A small audio embedding model, trained from scratch.
Data: trained on synthesised sound scenes: up to three everyday sounds over a background, 70.8 epochs.
Rows from block 2 of a small audio embedding model, named by matrix and row number. Rows with one number belong to one neuron. Each number is 128 + 32 x the weight over its row's rms, rounded and kept within 0 to 255. All counts start at 0. Numbers have three digits each. After the name is the row's rms in percent of the matrix's.
After each neuron's rows are labels from the 100 clips, of 14976, where the neuron reaches its highest value: "loudest" is the band of the loudest frequency at the time of the peak. Only what is clearly more common there than usual is listed. The data: synthesised sound scenes: up to three everyday sounds over a background.
# fc1: MLP up (model.blocks.2.mlp.fc1.weight, 1152x192), inputs 0-95
# fc2: MLP down (model.blocks.2.mlp.fc2.weight, 192x1152, transposed), outputs 0-95

fc1.86 110:128140100071125092158135108158109129113122154154130084158136099159115114184123125179174121157087115118100136153119139078043157159182080113092157046067119188187141133150118125124116135073110141115109172128113126185159081158123103108072207051075153140128115152054130140138138125124170198143
fc2.86 115:188109122103138198172112147174124082148123115105142149168140131081123075153159121137140156143088096161161154102121132132071180150169134184065135138073160147147120149135157130115106127078085107073117177176097063178089179140089171116112141102096159095161062129097104135169126105112129112123
loudest: 2000 to 4000 Hz; 1000 to 2000 Hz

fc1.500 087:203128146138109155115133140125165138176159195133161154090131076107173161115117119100141108073117055113119088125090049109108063075211140160148161111155094153145132125106117137127112178136103113142136085152136185140162081131144140138140084176141156115125099138109117105065090152162181128154
fc2.500 083:145148080157127135068113119200147102166128131078180161179132140098127116082125184149119084064102087133119141119140146130090183160187168144138078127121115116115136159108146118124082172083086129124144159197089069227094133110174194177064103117116120110111070134139130159146119095098111138061
loudest: 4000 to 8000 Hz

fc1.108 100:161095126121216158106113146139136113138168159125096163131175137170097156152122179114106121129227128129070089124179140101065115172100188105124158095113135159103144165141171187104168124142132176145085141146095164114186129117101164178184146095155091149136128217161132148105125098138133156075
fc2.108 096:194144202158097070144151138154204089164165132145114146156130159158102111077117178104114165127211116081073107094167080139090131181112118067157092115122088123129131110170146066167147140097126175078121135093105067144180154104121122156128212093116100138108125181104126106169173097114091127061
loudest: 250 to 500 Hz

fc1.736 094:105138063121107064124118116140138166077099101161150079142132168150102136128125144137174095107111117096107127092151144143145198120159111080065080100106106074140133239151101125132151158104164124085239148128173134186135123123136114100105161081074103140120141137135142188105146138136102098095
fc2.736 094:138121200152084156175096130130129159140115095118143142196155149131124096116122104139198187159147087143135124084123121118062163127172169092119122142090138096132120167172151134128125108078150122140150196160116116120149217139117135183074095089121141097126118042085146131207207140139143121087
loudest: 2000 to 4000 Hz

fc1.587 094:120106079101148125155198114073144151144132126166095124108134107161154139142102148135166167157109112168182117144100141121123105159177115153107144107075150115152157084121120135131088135121186111079133110117155150083028090178070137060116197141087130127121138180160138146119130163126178141149
fc2.587 094:083095092106135161118163141150106114182187098050127126106173122090088116172160165118132106135145127202198111089107088133065151180144153151076182131076171127184144105135131098104071147145164146160149140122147127129098126142126129170166148146109154144097192182138147121191140087116090136136
loudest: 4000 to 8000 Hz

fc1.219 096:171091130163135119094140123085120163160170093097114142137080170120119160076133146101142105149158147113104134086156075108166126119119137140131125127126074112129199080162163149181168175203096109172154154109072118085140175109133068105187155177127121094111086132131115049119139121125163152177
fc2.219 095:211161187108124074162122091149130094169194154172105089130122115093129110142136107140170176100165109122092123112147074135145132144124128103089138090126113130154125077179129133126123125103117164083115128125080127125134155119089127065177131168107098193116109190068169123158110065118132132164
loudest: 250 to 500 Hz

fc1.452 096:117156125162174080143142175151135040179183135122080157147137089118133092147156128107178137146111148093101079163140114103075140143140104132112064144094121124169202137097102160175084106118079172132104146131114125201129081116133128143139151150101195149076110221169180088093096066131147176139
fc2.452 085:108103098146168050112086155147082099075168098055161076071108080067125094092182067141127139100101164137193148133100170134156130068087131166114182113109166108170105154120145151137139173119140112113062107153191127074101069101133115142118089134109109125159126151127164100038087157102103094178
loudest: 250 to 500 Hz

fc1.442 100:125116110147158069188170102134160093145103124125100111156090127100129138179168132154122179129112096080086195100135071100144113146119135069165055092122138154159179113176158155132110084086148068097126145182124109142131146183078161154113096093141106194115103130113126107145132142083108170157
fc2.442 102:115109128106149108190118117151093037130152109171095108113121095044156131138188116137086190161100135187091192119130081092145135143103088110120090113128196114122147109095132153164066103094154103083084140134156104117162136145119154169174109104110112187125080127139093090184123096111080127178
loudest: 1000 to 2000 Hz

fc1.767 105:128145076117154025103155102138145091127088128085079125173120149051122110153137174123096105094096158078097128094133132086124153125126107125114081115069154080113131151093118130141113127133153104088142147153209075148060151143089160116109159099138100133100133087103201173116165131190095158134
fc2.767 107:154146196208073092126130096173124078158125110132133141126117143107119114134136125165091181101144159130123145100103148175092110161138098108053117117102143106129186158143139105080153067091118114057133148134165132109141176175073102092095089108103118132161115025122156149185137084144161154142
loudest: 1000 to 2000 Hz

fc1.561 103:115144104107117138181117141102056153145193104178092102155155115093097146149110069118135141185127102121108086097114094132124095137140078149107110116059145127234189113148135159111073117089128129124159143169180134126151146166123143131129115091106111131100136094136120109140095156131167165208
fc2.561 102:098158153133115161187101123152152119160160071144106098129071135075103138135147143123141197148172103089196105069169077144108119147149152202104103145107141094152161148143139141122131137047138121119134146167107131068138162181097099139129127118086084119116067103184134136194134111132091128100
loudest: 4000 to 8000 Hz

fc1.541 100:062126131127167113154123139108108147134129179176075116169123118157165145195118146132124138154155048098094111155151074123111120158123088130097082118132122167133154111120136119101127091053118082153127168180094135149135116190118101145063109175074133144145137123098162126164074125152095176143
fc2.541 094:107144130149185161161087117149106100198209107126117103106092153076142127122135151101076155128140088131182135121111107181127136106090198134100139143062164130143150147114174105118140150055147097138095137142134150122175166158136105167119142104086128119183104105184172142216128118117076167149
loudest: 1000 to 2000 Hz

fc1.335 096:078076116124142078153127137091114116124105095137093124126212139092165149110136120165133149215144164142106091078067093089137146156103124117158153107161126121105165061152141146114038113105143106152151139138124153108139091141183145147145158081107156121090081164116151116162119128106121151121
fc2.335 080:127092124139134184127116064111124075121095160124069114163111181171104121112190128136131128171080140119123150162112130122156134162144132161078125140154169068076165157141153104160162114122114163094090124186099058172110123142172173135134118124079175166178147099140104150160117110122135114117
loudest: 250 to 500 Hz

fc1.593 097:109182084132135146121199133132131118152118085114165150114157090135201178115153135150137127128173074129111139126088144065101229183115100128152049101104162161115142058094156120161124129059091076131138158110141140125156123111154066115096154087112178145118150129139106105166122098152155140126
fc2.593 089:137119132135139167144119141144159095142149076132145141163104148069189110110054068086094153164126083226080148141142130138098142101110148150110097135114166138122116170134150120109119113104107099140092129142111108128189119128155107190105158093101165169185137086091172100173080147091101147137
loudest: 250 to 500 Hz

fc1.306 105:147168133144151096071154169149107122100176178126102111090171068143221107093154130195108128118144147131087142179121127137105137199157090066151118088073179120168122096163120134130119103070192119086186144121144133151105136161157111108144128171093072118116119143107155140157115152136110190135
fc2.306 120:122080099106120114142156137156136152141152133096112144093077118105131139123189124155067101144074127160106149109086111163145158173129086150161130106138141136084194117126124086106100098132146030083118191146108145143126139150141141099074112197121125119119100135128119087188117096091102216184
loudest: 1000 to 2000 Hz

fc1.470 094:150089127167177116194130129129132084148197138112113145155143123134182129118191112163163158138083137129121139170110084086099111173126112109120085077120192185152112129127173126088122141128123117101126111122115161153075095207155126108126082113093130143129115128163095132127128172117187123152
fc2.470 091:118073111103116113151133185112154114153106140084145130127122179106045152154176195060141090160139143195109128092147101116104106157140101165171144130105178136125184131095132132130081176112119112117155183125141094132146101142152161145119143145125144135111114147215165116116143096149101155128
loudest: 4000 to 8000 Hz

fc1.385 106:130094123099134173124162139113094084096132144044047192136125142054147050118096058138129170140083119136094150101154122093090112114143113129116177157117147124159091124138162113133167136123111089106185184180126109147126181081142200116107076105102140149117092142103159109157101122137136157183
fc2.385 125:072082116115176183111193081143099089148122157099092154169170111092185128173141102157151123138092064183105145146175151103071130104102155163116141152097120221157103135146128069055149090177095104116133159109130105188131114146150112126069112154151163153163141128141118125137094145170142180130
loudest: 2000 to 4000 Hz

fc1.552 101:157098085114152163133147113116117146118115147144125105150104164170123171125115123147172162140134059080088164126140092119125190133187065145166044076114099093147162128134183137115099156119169005130221129128135126151114102149106126052128118141109086150129117121102143162171101164105083225162
fc2.552 100:162176135118134199159135067163091137173116094163116122122131103106159162137103139148114153115110111114159099107102091165086144138161145162128143118159110157142097095147134135105140067108144077151171127141163145151181178158071147122163110121196122135126137115042113133255152107103090165126
loudest: 4000 to 8000 Hz

fc1.546 100:129129103065121156245150161129115128140191098146088136113104123068094137154131095109166162133145162126106161163121148106156127144162164129137149106102107115172128121103085163095090185138105118131118118125098152094122127147108156040157087092190105124091159112107119136123067136159128118153
fc2.546 099:135141169127127166146100143139087132144074070089162124091141171095096169131095119121099117138138136088138141114105096160144147069155131148102111154074161093143176182118123173134122136098113109072127183190126111168129156147123163110170114093117088087096080104134179210120087118172117166161
loudest: 500 to 1000 Hz

fc1.553 094:143132143174182126176164115162135070157105126142118116140165086115169130115155142152098181166117138155166080115123101090090142142106105155101149132123255150099136142107165111170092106144165065104097176199100188107170081096149117112143112134179123174127155134082130132108146154145135100178
fc2.553 085:170163157161127160106164103179140160172094163162113109161150148114087127128105201139161163159106126131143096086184086177106087106143158098171161145157121157147142137130164095101118139132188107166160183133112137149133136126083189199146130170183159140060134119102102163167150109181098102088
loudest: 1000 to 2000 Hz

fc1.643 107:069169107120155157126103114113141123209134095134173143162106080136126159155145167167117127175108131125146096148108184109124130138110072153149138165127087111147127106135173143098120173073151171171111071169096136131130177171152115117119100139152109127143183100174137125098109146135173125138
fc2.643 110:095144062157115064112122113158137086206189089072111125127055146034085085159207146115156121143118133125174086104163102136114120180117103148152144091128108126182162124154136180119109180116153122190136149132126153135123117138179190138135132170146118147051095173142141089087121116171071137145
loudest: 4000 to 8000 Hz; 2000 to 4000 Hz

fc1.402 102:180115130107172097156136166099164113123113078121116159160184089110169169071063162090134126142170092141157127108106051101123105112143137051104138098143142087104109102119137164152131106130175101144126153134182155125155122165159080172134139139168079149132125114091150075141203131140138140120
fc2.402 097:142121125143125075145125134135092119124088078146125131146158067108204137056097104107091135092156129095114126139130125101080123077102152083105076100158163178070079170124069146130126113159168134156082159130108115095164114074122140129088176159159103154142045145083177134163183112102151134133
loudest: 1000 to 2000 Hz

fc1.274 097:160159152128177080097109114136143099150081121108091203149077108065089108161138184083141133120160117139107133098115053117137109142129138106129153056068147084108166138127134146144107113126151128115098137146132103156089172185093173147165128156119121191102110119161191109150132094148134170172
fc2.274 095:165112146187110107160123055147111068162155160100084100125162132114111148168156140135117199156132123159153174155131201162144161160137133105107102123080202079134144178138103134087131087108119094051122139095152115203119159134111116124141116100095131172148124122100117145154076135188088133163
loudest: 500 to 1000 Hz; 1000 to 2000 Hz

fc1.150 098:183125141170100130179136144107097135158137171119098166091156147114162128127136095191171150135119143159044160158116128133074122154178094143127094087167133143213104059113135102136066117126137111109214118100167162153101144074098147144138124140107141165121088095109098103209117136086156143108
fc2.150 091:087067140157099100151156110106159089163141142069083167197106205081128141109128152178167139171096096131077135136162101108098116112137142148190117136157076159073121141163127074110115101134083105112168088130078066152111128151141178161084092153145145166139091150091119133140159132129137156058
loudest: 4000 to 8000 Hz

fc1.656 107:183155076122168145121159138091159108086098156064128111137156095133193141065121104135107161128170199098088104176154140085115161156141137168131122108090146167177129130152116136210101176081076119103126143125116121158073122111114124079123165119133117129087053153152138109133188104148123181115
fc2.656 113:162148113151070112116143097142190117082120082166133150173133117141197061043155077146159143109097140134124106184153179141116165113159171131053152119121123157150119162188094116149157179140082162112109172121038103168079123067117155099102162119167161106129101158060123052104161156153165101130
loudest: 2000 to 4000 Hz

fc1.162 106:143158121065160110170071099131103179151119100166084113187091157097076146210165171146138106145082071095123112107096110142111126140130084126126093066069175084119175143120143170142094087114158065142117151158185122175157120170095182139072142100092121163144128131111117137137117177108096167179
fc2.162 109:145121122107143127191081092151119093201152079139117102143106122096115156154173171133141163150131074104176167114126104117111147138142163146098116086096167073119175151123168147158116107051132106138132174170116125108162224170118140146152076138087097135150084086153124142231147089128085154135
loudest: 1000 to 2000 Hz

fc1.269 102:207174162119134109145180119127169090119126119136142146173119069097165129193129166133107144120143136100158200113114107090079101072118174077116097131122119159122153084117196146165082163164156088146100149106152134121159185125144115150150176149195138137094134096156121057135165131153122225139
fc2.269 104:166140157107178127156136090107129104157129068130142169141086090111163153063149042162102158123123108179143132138121127125132179081096135135120120173108208187104131096111140151103100125112108030160084160130132144119189092140126106083097116184159112143163120096145135054159145142114110174164
loudest: 1000 to 2000 Hz

fc1.761 098:111066159138167131100135131114064155172129148095078124128139184097136114114113111202102144119092122171106144108147149103115126111069200167139121145112153159151125091166151111099131120097078116137154127113129176148090170109123149172115058133128107160140092094105144143159123135091135170161
fc2.761 098:069107134098162136185131135100103113182140154159075098141169155078116104172124158139163123161156102124153106118156085086050139107102150123127160132082098165185136106171081086073101122143105127079135169096159095146166165134068133167118149114157137178134124122100140162171098144141098176136
loudest: 1000 to 2000 Hz

fc1.68 100:153181141085158164160096145088119141125097152135146108123187130151147113138092122139156157185165102115165073133161106093125119136173161122082192110154124132074137152138121193123113155108186142210129155146156195124208140125106132123146102115134118110105130110105115135115158118146162122155
fc2.68 111:124209129136127138129052062097113119126136097164105091134119105104121144121135191121098147091154112066226068146090091063130123159115139106082166120161121085089122169105109126101119093089204115211152066119138149108168201160133101166125163154121095103110098170131128103183168138152133134089
loudest: 4000 to 8000 Hz

fc1.550 102:119154168131118107120076145150146112130159163132158121127080159117113076122121146142132154103107077099137125095137155146142147128155141130157150156171116125136127162119183085121179176115141077164174096123114118157155113118180144150137150113128099120114143135124104143096160192146139126129
fc2.550 102:080138093149076134177078110119137148184140081088155164164086177111085104132189130149143139128117126196113102110165118150132182141125112169115162169144139078152155139131138149119093170069098108129149155170079110151069139095125168169088111138093125118107107084155144047133128144137033100120
loudest: 2000 to 4000 Hz

fc1.85 103:147135139121101104102142154179121102131112126125156144132070084169126125135201105203140128095094150091094148126107114144148168143100061104136051082073145188167137139149105128133176104136145030101141162168163123142136144143140146107075157096134121167125079143102122104166153174051150181150
fc2.85 102:123096149136088069144111160161159071093153072124106092150111128099113102136168085098140192143099134148114135064175088126133117153130079129150088064112162106142103121131147091123124146092130109082133167122096073110132179132084121132126125120069059171130070117147155111162140096071109124121
loudest: 1000 to 2000 Hz

fc1.227 102:059159131172099089154104105172187176152176133113125160124132112086110178115106133106109174122158136100106140090098129117132110116113181142152074138060140124189205136101128062121083081142070162109169149141139141158110106139111131082125093103082100127104107078116088074164109191139116160152
fc2.227 093:091193160146124118159128119173170116161134082171181166097119112109129158050114109105075154145170151109128155173071168159101192140141141147070075153094171125122149132121124136118087090037136163094086157093101085119135115112125135123121158130105140108167088116173176104138087074143085138114
loudest: 250 to 500 Hz

fc1.18 098:148148070083152098138176175114124141147081148093109146115144128110186087123094135122171126149102094168107106150134161085071089113200138140136137138106147195183137123083152102148091170156139068140170097151087140138057126156146169120164120122081148151143134174163152141108103147145171128127
fc2.18 102:133069119148132076090128165149136142149168135049107146124156153100089120147113170110157097139088100145146145129146113116054104137137129111114106088050147115131143146155139105094045174128165181122131129092155114197107136165132162178125127135089095116116138155078170180124146076153144130122
loudest: 500 to 1000 Hz

fc1.280 102:136113138123139137141161157128155121075105139118130070118205085120153083117096169204148170134207197134116159142159067089094130143135143038144146077125141101134160174195118165109139101099149138147168117074138126118148127102083150131128197113152081092099172144064209111140201121165161210116
fc2.280 107:155170143108123138129121137130089113061103125151171102081151097070178113083138127148089162081166175156128163139095098112089128128084149079076092115134171131107115162142077146129101090120112133092088175093129119106170158082098117134122173109099107114156066112095133166201185069084096112124
loudest: 2000 to 4000 Hz

fc1.235 096:090124111075089128134171134124161135077099085192149132157182118139133079058073126158143123132163146160107185152139141129115157130152124097089120101128136118131156122113108174139109175147109163107207094050166123151135147107113090110085174032132125108118126126129156114118219147182150168110
fc2.235 093:128190092145098154177144123198142100142086082107133122164148071075136099101143078126125148145111124172172140161130168152049179191127147111080180068117154176146130174100120071114090084146132114136135207141146105100139148151111128108099129134139203112189104127075093122200171121118085089154
loudest: 250 to 500 Hz

fc1.491 093:120170109093144154187115146096120062165155166160168109073148101071130126114140125091106128114112107089125112117145050093141132080125146185129124107107139169193141173109107132120102134073077095160106156148138101111118148161080154089113114113212142119139090178155163091138136098160152230172
fc2.491 087:098151123108115153217119121166111142155131106099150090116135172096086125147118080136114145163080107162177189112106079137187142131146072189133156125116134132125138134065184128084082104077132063116104142196116129108154126190147139146110145098115149069184075144093134125154112084100104104160
loudest: 1000 to 2000 Hz; 250 to 500 Hz

fc1.506 098:130145111133141100130163133078117089122099131118093094162066153089168095118190159146166112118083128075052147076142103105164091106125090146133146168085185133117154123114101148149130137182102052105175120096158113075162167201110115114121140101137140138152058140105143112116156168129152131156
fc2.506 098:139100164118111120180112119106092070085149107175085096118102135069153089135169057206106164128134159197097144102120094122172138113098062142097126099128178085138150122078123164144144088078069094063106133193103103125117188159075107140141105095094103184168104145086093101164143115114158135175
loudest: 1000 to 2000 Hz

fc1.482 097:171148140129084094135127171139139075079142142112111164081114129097143111143154130122145164128113095097087136105084088146145180098115132135170138135105135137126118187152092181119139098130112086104142133146147148096163105136097143141162101100155106138061055170098111051023126156168174161136
fc2.482 081:120128147191112111151137136180093144146116139114174130166110125106143088133183085227150195135065140130097198107126107139148184128125140155132109133159152161113136138142186111122112110061055136096118126216129093159175140119133139171056090071107096129179102145142089174132110123125160089113
loudest: 1000 to 2000 Hz

fc1.412 104:117143178158135131110126124117145101125150192130125092084096148139122108092155200158079111137187125128127110063137120095131120088100099185140125120091139086114164153112147097111153128071123124096144121124143155173097168177122114115075130141108154140103129099131164141139149180192175201110
fc2.412 104:128146137163106140147100076117132128154154166167074116112085195084103051137186166189151083132158158165129103079082085109142143135117089122109132104134119082083193143116107136091118078096123101129113147133134172134141144162139133116092137122113154167112119110082120099170104138186183194146
loudest: 1000 to 2000 Hz

fc1.225 102:220161127174101118140202054104114147121120121113089091133118148116153175051197124151166140088140144091080197156099097104137146160100125163182084112132153148113174091156074136164181071131111113120140155153127106136126166163075159111108140159156109139116126149094077129142123094095151217117
fc2.225 096:129129166137117139145110128155139087192111131121076172152114188101143153118173147148097102151128130155077158146137093165101145114075177144151120152157125179073151161146203117186105132109106134106070186137118107173152158125134172244110125143151147177148052129140084152164106066143049152094
loudest: 1000 to 2000 Hz

fc1.614 093:131126142169177092132172108123095114116116132121107134133147157149116121177151148160096135177105156052092148097141130092060152173116178111144151075101164121104173170180092128119134142093156138084117173134129098182099124207164140175089126067133076143090114159123143113123117084189129169101
fc2.614 082:100098135115159124115113106191099123139095107131097107147136147102161153157145178166167107130135114099146140129139090128127123148172121115071129102100116096090188158159099101103114127057176129066167163186101082140097152207151175154095103131084089139144125099087128183123150122185168120117
loudest: 1000 to 2000 Hz; 2000 to 4000 Hz

fc1.53 102:181179124098099150139113082132163118100129103143144146195057103163071113121147130140164145164128171132087153134105122076103177115137118094100111075095153116111156051159132127136097124121076162149157158097074116156140155114056128089148139078128140130096109153069094110102137132133118156124
fc2.53 112:205131181116129208163095116177115075142090126216155134166123109137199095147112118165104148131114116155127111113128128147077109197167110179063134157133165129144112143144175181161179119086102105120116131208097113193135195141130151152155109090141128104142114107101078094183133126106178060119
loudest: 2000 to 4000 Hz

fc1.48 099:124137114142095125150085114135119125146150121145122154128094167135116133129088115208135132156096130165102129105140084111125158137125109114128125121107136103179132147104160150083085096103146130138187110073194128186110124131041113096115127091157128179101132109071118144111125128154143133107
fc2.48 101:097098152163126131183120106137089073197157137128081176162151170107129086163125119168167161122153140192073082098175123167106139152130135113120172143124112064168116123138164081108143130142118141114155129150134104155083168126084150187178065108120143191111150124101158112160128179107099093085
loudest: 2000 to 4000 Hz

fc1.311 105:074126157094128132083139135166102155155096097121154158162130099174151122137073136193170045128097134164116171139100152159111147098146128085097113117105058115134141125138188092106115167136119202150161107102129115140066141143134056164115204124118148065168159111130125145116147116088154126121
fc2.311 102:172094161127137123186135130162136116172171074077137152170117137069132084116163122124172177178095110162168114091112069135089152148158122118106182132100139093170172114182170173116105129127123093119151173195103136127113235139144165111114069130135150131083107121069169054194131120165103123139
loudest: 2000 to 4000 Hz

fc1.125 097:136134112120122145117140092135154133122097149152118159113152098151075118124162113105121124108065106110105165133127087116166174145158080119170069151107143120177137120114140172095119149103130083098175118072172117178119148103094165115144181101095118119078093143198105070106134111094126110111
fc2.125 101:129152158119098110159146125162106086183125119150143085128149115138095082184121136149151216160089090140151117060174114094092172186151065124163102102086138129219156123149104108082125113091149129093168170159146067164139151173089162170138132081131079180092125123103085129153103140180118127089
loudest: 2000 to 4000 Hz

fc1.423 109:103095088129113118111100102133100185123091094098133133152110144122106162179085109184113062117120125174097172119118068168133147111107085126153129140023107123099121143115110145071123117146106130076138140125131094125083156207075117141135176120133136099142130093112108199158172079110133153098
fc2.423 105:143131153201126116173118106155154065172191094101115127155130156104148088105175152138133163150147140107181111135110110140083137153111166128092165118096128114142108138156166140101146104069158096144150157127103126133176220132116165146086059135112120176139116112075183150195136085172087127108
loudest: 4000 to 8000 Hz

fc1.726 099:113143096133181102142158164119093140173160153132140113138166131089071119120138167154114165192100095071096103185135096090070143106106115092118083171094163087165139100090127145144076119057167134141174148113163136142109146177177152140094113124073104178097100083168092104144122189138170132145
fc2.726 098:121137111108124096194115154089158138144138073136128112150071109086085121146162162089161153199152092131151116086129062067137204157163086127133088049119125080147186090134112136120105176082156107161168140163135153103156132150168121120121158139075118132102097127099150066147107160146112175191
loudest: 250 to 500 Hz

fc1.309 103:200043108128092128137149132077104133143104109041151151146115159131143188121192129193182115154148101106120117121105129119159142174162132150167051138087167129105151120156208141182161136147116119091141186187163120197103092180092164121148093181105121157141125158103096123123081141097101191124
fc2.309 097:127126116134124137160126106135160143158109107130151191151135132122118139100183160140139104152118102136170086152113119148070154172130166153058127133151178104058086141164146127169092087099136134156174143136137135136159178134146147165116086179090158136160124106113104096196147083095097129103
loudest: 250 to 500 Hz

fc1.107 092:110122139097138151080142085121091181090102133186152113153114148159108199104094109210172095145176126165097174162087152123140148157133111107082142142118108092140158115116162105069082118085126166106153078080170122117104170131058098115098137125091091066141118108115129140168158128083159147119
fc2.107 090:163135150118110120177092132140122066160156074107127120149097126060119074122171152160142184155135107154173099104112054129086139144146162146125175135100155086112151140142127151116133101104151068120150162127117112124172222148092147152132096134162095135099081126074132107207114135158094121100
loudest: 2000 to 4000 Hz

fc1.82 100:129095143138112121110188131131137116161221180073160115152131177115146121134151124166135099094141096139102122081126097103112070122095184109159064152087154181129117076146122152118095120100116144131143147128097106132063183087153110157095048141140129179136097106109100144131162173122146205089
fc2.82 094:099093140117182099110138109080070140133122141148077116140153148125140123184192150197169141173113125118120123119154085082111118155106153139152137112132142135123162093188109102130111136155134134118165158123167129128145188154128151171150075131145131207120108097107091095158118188144155201144
loudest: 250 to 500 Hz

fc1.403 098:140108148102161127142109173167129163141109122121143155159134112084131111121144140109097161113103149103068165126173042109068128124125074091119144129074146198132129141133132112142083155060156078128138219135193086141123135111084160118110124142167097143102082116129168133169142132149087241125
fc2.403 095:177128176085184113152115108132089047140113092109144139117113116151169144101169109112091142053069117101178127152123153136138182112164135173044164155089154164142128103128131142138135147082104088089118143153134086116113189136122131093130061132140093096184072135148135116192160075127108149170
loudest: 2000 to 4000 Hz; 1000 to 2000 Hz

fc1.332 105:170137103120110191138128114129180086128105127088110151100148151129103146107151153103151172140155167129123188101135110055099151147173104130157121100124158107185159095145165178140089165097086110117172172119127143162068092100082125080156171099126122104079081132131100131110113126099077173082
fc2.332 116:182164183132090156196140079155184083136101165161188107206142118169155058115127076092173160149097108143147133095161148100084144171158103103097115092145153121154129141135140129145165089087069097095127160129108100162160162133103154082131124062155181114125125119085099103175146171158149092093
loudest: 2000 to 4000 Hz

fc1.241 104:079181096124113072130152053121143130161177153145125116089088170069151077038183093156186155100128124105122126134115107106154181140120164143123064156056107101173188100144124144152102096099079100167126108159134119110147129136095118099123078140129136097096149133135113095135180141142147165167
fc2.241 101:112228154108105076168140117188168112173125079150134080102173130105138181071113126117141186145158119076138152145141104136109155147135151096082117135116154133175109111122163150120091112084154143172110161107148125105186148086052153137157117134188157151143061169090149120147135089140060107144
loudest: 250 to 500 Hz; 500 to 1000 Hz